Weights of a small image VQ-VAE: trained on larger renderings of crowded toy scenes.
Rows from block 8 of the decoder of a small image VQ-VAE, named by matrix and row number. Rows with one number belong to one channel. Each number is 128 + 24 x the weight over its row's rms, rounded and kept within 0 to 255. All counts start at 0. Numbers have three digits each. After the name is the row's rms in percent of the matrix's.
After each channel's rows are labels from the 100 images, of 14976, where the channel reaches its highest value: "responds to" is what is common among them. Only what is clearly more common there than usual is listed. The data: larger renderings of crowded toy scenes. In brackets: how many of the 100.
# convs0: first 3x3 conv (decoder.decb.2.0.convs.0.weight, 64x64x3x3, each kernel summed), inputs 0-31
# convs1: second 3x3 conv (decoder.decb.2.0.convs.1.weight, 64x64x3x3, transposed, each kernel summed), outputs 0-31

convs0.6 079:116159105126128135155168104117119120178153137108131121093117126110163098157127111098125150137110
convs1.6 099:110104154134110136109132127120133141104096117140149117134102079121102100067121159119114128119142
responds to: light from behind the camera (50)

convs0.0 090:131139137155126099092130083148126151088119145152103123121180138152128138110147150102151116127087
convs1.0 094:149160152173108144174133131143116093125139160163135155094116091093150082159109110137108139145126
responds to: hammer (37)

convs0.1 113:113138126131099145166105190160128090117108199130167123124158178127142113108167165131147117139120
convs1.1 113:106131131105129135060150153090115129142137043145140118130107120128121095128125113131103133104100
responds to: white object (72); umbrella (29); its colour: white (26)

convs0.56 122:135168126113164120138103136121085140123141167130089133144128143132139145148106115153126098136089
convs1.56 101:114134098142136121095129125142172116120123086128090095161107118139110145110123102107143149138164
responds to: blue object (59)

convs0.47 099:125117096132144135143143143153125133180145113128150164116104117140124104114099107126082143147134
convs1.47 083:126117109087116122106094137091119112111107131094156084166160153126125138150119130140168099085102
responds to: white object (73); light from behind the camera (58); its colour: white (26)

convs0.54 097:097162165168154134155112138155130126113100097167149151142171122109099135135091140133129108135109
convs1.54 111:171132088097105113117122105087167111109148143130081147139122166155146125118143112113129119124130
responds to: blue object (73); its colour: blue (30)

convs0.63 098:139133143138184133109143145114129136116171131141127121123124115167150122129145090126118166181189
convs1.63 088:098122094119105115146088110128115124126095138098129119149142099107089121135088116143139102103096
responds to: tree (31)

convs0.42 089:080106126097158147132122112185119086131148162125137136092153115114129100128145110173123149120137
convs1.42 104:166154138142125108112129139046129162112128026139152089134111110144119117114122145089123123107117
responds to: white object (61); its colour: white (25)

convs0.12 117:181143137128138125155125122079124132115133140138088138132159113143105180170132148131143131129142
convs1.12 113:077142120124111140116152126144106139146111125097119116123101133138153104114100124112097120127140
responds to: red object (90); its colour: red (39)

convs0.3 088:150114148136144126161114092122127095159104146150100081140122110135144159115082140130134127077136
convs1.3 108:144136120091104123051115147118126131104174087132098161125149142138122108134153113127100113180109
responds to: teal object (84); light from behind the camera (52); its colour: teal (34)

convs0.62 113:147179134170146147159118118118141109132163124140177135111160091127125175110134094107114141149123
convs1.62 095:150131137109098120097125125128116140076089144136100104109095110116125100149086125113119118123103
responds to: hammer (31)

convs0.53 110:152127114162153152129137167112141136153108130129108127170217136142117140130125114139124118114152
convs1.53 091:118131104087121119138126121144127127118143135112100167108057133107138128139136129122125120114103
responds to: red object (92); its colour: red (31)

convs0.48 097:163086189119088154136119132118055105102136106141108172161096127147149145140105140150122107143118
convs1.48 106:129146062187147091159125117136179100143140158106112096135173128093113140109132134116155135121114
responds to: blue object (90); its colour: blue (55)

convs0.25 110:132118101134130131110138162106152121161166143112145155105151126137189090206134168135097136153152
convs1.25 103:096099151116113103134110109110096118114087104131140138119108117116045136038114127135163117102107
responds to: yellow object (72); its colour: yellow (30)

convs0.30 101:103111144106098154152132148134112127121100152123097127108122169121136163129149166112150152130142
convs1.30 097:106106133114137102079102126125115143140162104142158143096124128145100102133176073138102132118109
responds to: white object (78); light from behind the camera (53); its colour: white (30)

convs0.61 112:129122094080176119130116125152154110135140114174127098111102156110115093136082086098134096129125
convs1.61 124:117152132162109136124106145100120118111120162048164143156102100123150146126159148121111124099126
responds to: teal object (74); its colour: teal (27)

convs0.20 102:148148133125118145115123131132135029147128125087100121140125142116116111137123161120098100160150
convs1.20 112:169115121113114098139129106123106172113108129162126163165148129154127138116153106122156157149079
responds to: light from behind the camera (51)

convs0.49 094:138083091151140128112131093131154113121108099106145126168101152116099127151101156132154113141101
convs1.49 090:151148089135133130153139072150071092125142164178142085059124125116128110105130111143097119149126
responds to: red object (74)

convs0.34 110:154147125142126133145144111125063155173147125156167110113133126139121094127090176134112123136101
convs1.34 110:157120111123108121128086134132173102076103148093146148172127108125133127128106122140114132143130
responds to: pink object (64); light from behind the camera (51); its colour: pink (29)

convs0.18 096:123141174126117138157120127164078159143138131137114109172105162134100126151121150102141070130122
convs1.18 087:113122075141139129103111097101165109117109121111116130149129106124146106096157088113091155145112
responds to: red object (61)

convs0.28 114:110107126136104148149108140120132189077098140148121143118134214128121125143129150145120138107123
convs1.28 094:136134126108128121064131164129129098108134102101117154156135088183129104095122119105123122173103
responds to: light from behind the camera (59)

convs0.5 079:104129098100114131168151110143113121124163136110151137101112088126147130141079149135133102098178
convs1.5 104:101157130139155143102120141071134139150086097133132124128132128124074106131138134119123127142128
responds to: orange object (61); light from behind the camera (53)

convs0.14 100:153122115117120106108149119113102090172156134117095152161146126122132128095110124113139179130126
convs1.14 087:139151143131126137157123128128130142096111141150113104087102137124113110149139128127122092119130
responds to: red object (58)

convs0.16 101:152128132110087113123154140137163086164166185148200089132129140110131082129135131147130110103111
convs1.16 088:116144104164124161132112126131118150088089078119161190118111104132119144124141149092129140161134
responds to: white object (58); light from behind the camera (55); its colour: white (26); its colour: pink (25)

convs0.32 108:122096182146121220117140121121128148161144127129123111075131127123136143130142127111147153141107
convs1.32 130:137114121140065020117096114127120121100089133127108100132115126126139138110117123159127118120111
responds to: blue object (89); light from behind the camera (50); its colour: blue (46)

convs0.2 101:124119146120090123138130132112122126122163119122176135101101103123120089153127125195127117148126
convs1.2 103:120144160114127137141132121121090110137120153056179133103141147125144132121128155101142143119096
responds to: white object (78); light from behind the camera (60); umbrella (35); its colour: white (26)

convs0.37 118:133150147117106115163130150139146090178134163120176154134168136130124094156139126147096183157119
convs1.37 100:179099127129132114120133075094133115094125086125153112113090151145129135103131132102172113120119
responds to: white object (71); light from behind the camera (54); umbrella (34); its colour: white (25)

convs0.33 115:132141086135167100078138101158145142116090104108128122165161163099113134086165157107125099144101
convs1.33 114:131141095166162152158117142125104144165150159119126161128111121147136132186114064123096142134181
responds to: hammer (46)

convs0.46 094:108123111096113115129130162133096135140115143101100082141092119129130131147125153142142112184125
convs1.46 114:070114143115125141135134081123119109152123100130156146111152115129120115144165089148120124072102
responds to: yellow object (62)

convs0.22 103:166110122145133127136148141147198131118145113130141114070109148114122108135094122154141099134112
convs1.22 098:082121148119114153113094119118051127114122145148141153126144138125092140127145127089122132118126
responds to: its colour: red (36)

convs0.23 088:127137115133150108131108127107129100075175134122138121090169127145115165147121196138098156142151
convs1.23 097:091133129143100143070171088155133155141072112106111107159097107110131106100137102121159107132095
responds to: yellow object (72); light from behind the camera (58); its colour: yellow (27)

convs0.31 098:118135159080157143144075146113136104166119082108136129124149131128148136140148182101133114118121
convs1.31 085:109104124109138122133133133162089123167148166092149126144157144137134122107110085154118121137097
responds to: white object (73); its colour: white (32)